python train.py --model="masked image model" --image_size=64 --horizontal_flip=false --translate=0.12 --mask_ratio=0.6 --hidden_act="squared_relu" --mlp_ratio=4 --fused_qkv=true --init="torch_default" --residual_init="zero_last" --epochs=16.3
Rows from block 4 of a small masked image model, named by matrix and row number. Rows with one number belong to one neuron. Each number is 128 + 24 x the weight over its row's rms, rounded and kept within 0 to 255. All counts start at 0. Numbers have three digits each.
After each neuron's rows are labels from the 100 images, of 14976, where the neuron reaches its highest value: "top examples" is what is common among them. Only what is clearly more common there than usual is listed. The data: flat shapes of many kinds, plain or patterned, on busy backdrops. In brackets: how many of the 100.
# fc1: MLP up (model.blocks.4.mlp.fc1.weight, 768x192), inputs 0-95
# fc2: MLP down (model.blocks.4.mlp.fc2.weight, 192x768, transposed), outputs 0-95

fc1.713:112137122119163100107115133122130139140113168122190172132114140123121108130139154115132147072093145093133106149159091112148149137136149108138143126124090131133177120134112143113143147140111153129145121169159163134143099124175145166120124150101091145104145110116157116140134107088139116096
fc2.713:114157094124180142139152173114122155104099128186100117133131152143104121145149091138130112126137152137135122114084119144113143114157109144115149122136129149104115092118131067130129124116157128192101080128158111143132117139167141150191126155129170089146152161130148135137127133145108130116
top examples: teal shape (61); blue shape (55); its colour: teal (26); its colour: blue (25)

fc1.489:137117154150156058097183139152116142097127093136112152099124149082095051103127113116183140117143114112127083125118102161106107139123131112171070113143131137175119120073094135137174125109121150106150122088160069136133153120116148117111122121117122130128126116140125123143150114136152114153
fc2.489:163173136122140173104138144123153135069170097155118125142102136133113128142121115145117127119101151145168150136125121113107116139127125130114163128125161173130165165114132072144087148109162153143109119113097160137156103117109151104159073123106143168160079155150158119102126138113115159080
top examples: pink shape (50); purple shape (49)

fc1.659:117138100142114136141132124132144142109138154137127183131128141104117111137112141135144155137117161124134136140139132170143140170142134139096128096119109144117091154148138134128145160110102188131146171107118124148103138105135119145143140124118131135126108139113129113121078129102102093107
fc2.659:141139199149119135143168103147099063117129147136084128140137163152138133142113118139137155139153107126088161095141151117099134118130068127132151115147166133107151102139082129156178093133123091104105121165111116143073143158124183138121108143116129154147122120102120139143147152103116153099
top examples: teal shape (68); its colour: teal (46)

fc1.122:155184143122118118132122131155107156141118123139114085070104143139087076142094128144123117103129152108104096110114068152101116141147141070138118132136107141114131111130145144117191116124131136112173140100113123132172134116096140122148139126124107155134137077112142149140092156119125064130
fc2.122:108128111128095147101101140121103150130135181127162125109148140131129116134114118125107160112134137136166159148129139125090134136161151129146129143135139117155185158105138125132089104133126145126110122135121156116149136094128083132176129101066115146120168162148120136117146107100126161137
top examples: black shape (48)

fc1.688:136127137134139095151115125121157129110118158134147106117099108144121118098130156126125138123152090101138128149146116125144164128110158127103130168133138159127115116154108144114167152118124127104162123102133102153124195141140127119155139086117124152124099127144169126150127082137107091139
fc2.688:150148135138111138083133139097112119132167103130154148154164113104099113122171114120149136142126143129104148128135111131151112174142142154174137129101145148137162089113106108101141107138118104170099182151136146158120153167170115161115161122126130115140136154155178141131130148080143155140
top examples: black shape (55); its colour: black (27)

fc1.326:143168132085137090128098099147126143103121138105141162122147145158129145171128123132104123180109084161139090085125133091144129127137159098110153180130127079111171153138089111079109160098169088137124144109171139125166099102121162137139142119117141143116143139125140123118148159108130139161
fc2.326:148124127085105110116136163105124134114120160125075094154076140092159113132175143097119123120176132090158134112123090122124147101151106148074115136120115139113086110125131123132139109109092148119081129110095102133126119148110119092086126186141119122139139143098124119143124081112095089153
top examples: white shape (66); its colour: white (34)

fc1.157:138138133118143099104147120110125142099148156149128116085150167135087111143138134143145081123103144113128112167116108152139162161143130106181136125149118129164139143131133148105158164107113124100156119080148134111131154122163100141133168111123057174115127142116098110167081106109147122116
fc2.157:149079160119168133140176104122109126109124137110143113093088065127170188146147108126089137134149134104128130126147142094171113150130164123130154107088089141110086083180119104167154148111104155146093094124126108146098107122135146106154106104110101089148127122117101127122154125085088115134
top examples: white shape (82); its colour: white (36)

fc1.569:111134090153135121117158140111150163144173128107164120103147133108136098151126146132100131071126130134104105135159124165138152128145113177173097094135093105114112099130134157130141128123121146106111138098142122137081130156130129100152115109097141144094146131143125120147122150146115129098
fc2.569:147140151187154090098132130110142103111125139119086107144083116160121120109196125153144114159163127106125122110101113144125171106100100126134156145131127115136147142132115119141132146111142150116134132087110132111091146066121066142145109117155112105151111138128069151120136142148118172196
top examples: blue shape (62); its colour: blue (29)

fc1.31:159136134166115110144164124123167140138162130127145128122114139160100121135141120135133113110137128103092110155175081139106138176135138090110115118141083149142112133137156154109150118128133116108114134136115130124082150147145117151098122138150091126154128107130128124148125150106115082120
fc2.31:136102156168108143122135108130137126147163169121123115152108157114092131158123125111134127141130115138166115118095152138107099118103088113135130157156115089139104115138136108134183067125111150143119072111131149105206112139140103086133080137141113123146131160139129085091141115169077167168
top examples: black shape (49)

fc1.117:125111130110139121130139099084130151122130137128119127148144120145131151131135122111145119133125087125138129136087146132128148082067113133133200103093119121144127165140039097137113112148146129159135108124134149093128113127159134163147161117083116147129147134088117076098124111112143124135
fc2.117:096129136109147175160126146118077089133126111106106127115114119096154169119148179116094130125123117122124134082145126151120136114165115154120111125125116127129120118146091115093126145128060101132081128136117139116154094106128095063083134116135133117143123114152118159144150066086121127140
top examples: white shape (74); its colour: white (37)

fc1.7:150151093113120082119140140158112144147174164130111132106120137129125117148109128155116100081133086133093091121084079153153126147150136135132138150142168129111115126140134112134172133079131135095112155116133089189149166112124156142167096117132108122130107133143147150157127141123093091105
fc2.7:108085127150135087122106102119107129169126138100118105111154097138092137126065120124127163126142112107115103113129145183143156115112162084129134102123099142157137119141149125103099139121089137131108133181134129116065152132107118164112150104129118196143131148127114135122144094112121154081
top examples: pink shape (48); its colour: pink (30)

fc1.449:146137148118116102115154145135138134160134154144119120083102176142117106147118138169141118116106148117094135166153127130096123169163120149086088126153109141101138136147107149145155176131109129115153130162131121153140148150151114125141143148110120134136091093136180130143138121119094135142
fc2.449:132085135131123108093133145146126130140128126153152111140125141133121135179091101153123162140124151138174099159135145127185119101126156094184171172129087134111139091100109123125099127130080115120111157124146115115128126088088069146130181188104133126096107126108105175103128134136117138148
top examples: teal shape (54); green shape (47)

fc1.371:157148120124146054134127129140145151137172118151145113099117134134179101132107165141118127090098107139104113127128126119138106146134145116117101150131147114123123065132142135134117144110131142118151132149107121110122147133104123141205152155125106143143128111159135153141130104126144090112
fc2.371:102145112124154130143115098138165091134182173163156130122131108150148128109092097155092159115109120085132102100152140145105176146099169156111147132120138131135155185139156112148107135123124103119119121138155117095094141098074115108157094102079115101091135102135130142089128149132139104147
top examples: teal shape (66); its colour: teal (32)

fc1.470:130191088120130069116158096182100137092136165134120111119142098138130079121156125159132128108113126144123115164135134119103100153121138132124112174133130163105142125120108149093114107121113137121156071096098101141156157126105122150138107128142142152137149166145144115152122134158130106119
fc2.470:139116167111144136157145101105113140129147134154110152088153127126085122134119140139134145094142135139104132167171133146176127095116107127129156131118138104123099093140124151142120139127099142138086168123165128120103096123151090129124150157109173143136151092122129101102132161147131096105
top examples: pink shape (69); its colour: pink (37)

fc1.545:114157121127086095123121077124157120154150169151156138108130183110117075133089127167146133090111157135138105147160089136092123158164135151178111113138095129122150114138111117141157177087113153121109150109107122107122124129157124131139135127138109146132171113134119094141110131136090143103
fc2.545:127129083143085116104165114125099126155127109165158149150100141145077154116177140110110132182126164142151114183120139161101146156159096169101149166139150170130138155108124113101124090120108127102117097148126127111130151117145109148139128155125144105122083159148129135120132137134140155107
top examples: teal shape (57)

fc1.728:104128146150078111120142089155144128135182094146154081080138164142087154132090124121098140100118092141154096134110111125108170146153132143202134144142115097146138124132100139097181114084112148104105159098168078174125117120133130121128099114138101129149111153136113147140107130123114115149
fc2.728:165145117143082127125126113115114166111151140167092165096077141135097128143125187173081107129112173136151111139119097132171136161146144133107152162135157136143143115099146161127123128135126094119124137122101185118115147113124139154127155129153131134139119152140107126150154065127177147134
top examples: pink shape (60); its colour: pink (32); its colour: white (28)

fc1.175:130160129121099119140152101113162123127173093106142147094098118134123117130122113140133131107137100126085112149147102166144159129139118123123094124115108166106089150143129134144153133121124106127146134161113103147140155161149133139142129153107121123119122116104139120131119108090137070094
fc2.175:070110098121071112111116180142115108149119184109137140143159122124128155126115104106141137117131126114135102141161161112086127152081122137142131090100111149106163106127149137099153116150094135099130081098122153155136153149135154155120138116117122105124132163133141087107100094148164178116
top examples: black shape (80); its colour: black (50)

fc1.141:102152136125156123131151084132172128125146139110109149145102156196099105152127103114195127106135125111110096129124137160122111145137145117135146105119143151133118129162116134104139179135143164138147149138122084147133121115194155123144115120117120103166178099115170114126110128095128099133
fc2.141:104147097140109145120115068144131117128105085130119156113134130103121159142153090125105115095111144108154102137150122153136137108135116106111151114141134118108094135108108075136083060121173126105125150088133152098122116128156133114152116106132149093079104113106097090115111149114196153148
top examples: pink shape (45)

fc1.280:108095125124183097135134112122106112153172100109166147111129127131106086094094169126088135095128113117108100131153072138093121164092152120130107141160121125099094116142136134148147163099159131104162135145142132110138095152133145151113147106131130116142075095146104127129114141119122147136
fc2.280:121081166112116087136129090133087134114106160184093153120105137143129117162133162117127141144125099159132159159120135131132082132118116122115132136142141127118129152154088137140079109111180136126148123104121127145116133127127121102158123128102118142104141103117144131126083163123160136114
top examples: teal shape (47)

fc1.512:116156124185107157140113106109143136127131139137137099151122145099109087134142095116128133122170118179123132149169124144131118139154099140146083064139128163126063131129115175161096112156133073124076129144088146109133131165136106116097130153098142077159152120098152118120134068134127145124
fc2.512:121137116189131103184096106119119126116107135119144103115156157136127140134124083131107132116093113118130142159098130139099132133100141167115140101134146145151181131132106128120092157068123192119146151128143151131124145089149146138156134131114125109101153124157111127126144137132134131156
top examples: black shape (72); its colour: black (31)

fc1.411:149121127113119097132118133125096119151127094147130142140119118132140150128113156112154118119148106115096151134092123159148201136119158099139119143133135154104094090114068110115161124108075122125155116113107160156165159131125112123193144154115117156171124113115143112135093115118163117095
fc2.411:141177098121096102136141161173128120097122151132129169114151165143144158101083141150152155156128101082106126134159143086094161131116149166121118103123146157161103125133136115151158121121163145105135095092132110139152103114149149132152100126093129105104127137128072100176117089149143138133
top examples: red shape (57); its colour: red (27)

fc1.513:163137133148121113141083153107152127110186100159113163119169111095154104114120176176134128132163118143085061147104106143154137153105114088138130123140160155141101105128115102119161121100134120127141122092129107153168154114113111117129158082125140107156143117119113128117156154075117111137
fc2.513:165127157125120123132171133098108117115116188162120137114104125118151112145128132116121130125141115104126169188123111160119124120127078181142153083123153153154154107151159131154167125129094145097112114160128110138130142140095121135134118132129142113108174116135108179149090133120068113082
top examples: red shape (45)

fc1.432:112119137132107096122178090130153131110147152127123131169108122137109092136122112094152076129113153147148089140076109152160145152154110095115131146129094153123145107171128141114145127088134145122149129091156128143153118118123130100117147094145124109153162130088145112120099145156119123119
fc2.432:144095157134174128153129132117091129130086111105143175144137157148105109102098113154125152190156100124099130125123095118118146106126170148118132112150103138106135104210123113113141151120139139104115115140136102134117133139126115116174110179127137160139118137098117124160119138113097126120
top examples: pink shape (56); its colour: pink (31)

fc1.758:103134136096118095143135183136126129131127123167136126151123094130081096110125125121147090154115114110122084153120089169159081171112102110128138122139140134116168098106127099094135128140105124109143104106153114121123114104136093114167161120178149129146124115116125120152106166139113134152
fc2.758:139139117134155148125130143098170108088133116103133114107120105140134108134114067127125081118118107125132089104158099112164106142115089137158122084132083072116114150152130087166091169097084132097116157118110111124162112111098117194121144136149176143110103117156088144152131136133083118131
top examples: pink shape (68); its colour: pink (36)

fc1.322:143166147118094082107148113133152144137127167116119153120117131154107099119122141131111143121114124136081115141113140136093098146153166169127099134106090136104153101124099133121142187106144139134164108078136098108198119159139129121151132140108127128114112113143169143132129153109113114143
fc2.322:154135106124127124153127129137117110113107101168141092094145108120110129137138143086121115137108121149132140094128159127175121150154155115119128122091151135153109124101127131134133156144144118166171152079147117136082124127127152117116138136127115063129099109093132109160120109134080117133
top examples: teal shape (76); its colour: teal (35)

fc1.324:095121130125100136136142111119177145144149093145128127112125141116140107114066097157131121098135114120124092125125114119072106128127121108138102097093126154121112093152154152132190124093132161148122119141112097144138147138121167119138134123116146120143109109148114110106123131110118085118
fc2.324:134058134114116136141111147116120134132116146151164123128146082122159154152145150191112102139116097130121106153059157159150122119092135165134147101135122116137119115151133104104097124152118127098107106164132135131117145085129158163128133090132122138118101130069154111129113121101131148143
top examples: black shape (63); its colour: black (34)

fc1.278:104129187130123096152123084145089147110097141134141148107137095125138125096101131126146144114153115121101126118092098184105106112134127144158134114127152147142082098158130197164188120131114125121163167090104122180131130146100135122151107103128110159139125101140128166136141129142126070112
fc2.278:155122111110113122148109186137136104138124138097114146150122128102143137127138145154133134113126087131094103107144136127177117137129137194112124118106126134110145128131180102112127135148096093147134075092182173122055158098091104108142101150135089157159121138150130109114132132126120162125
top examples: black shape (71); its colour: black (38)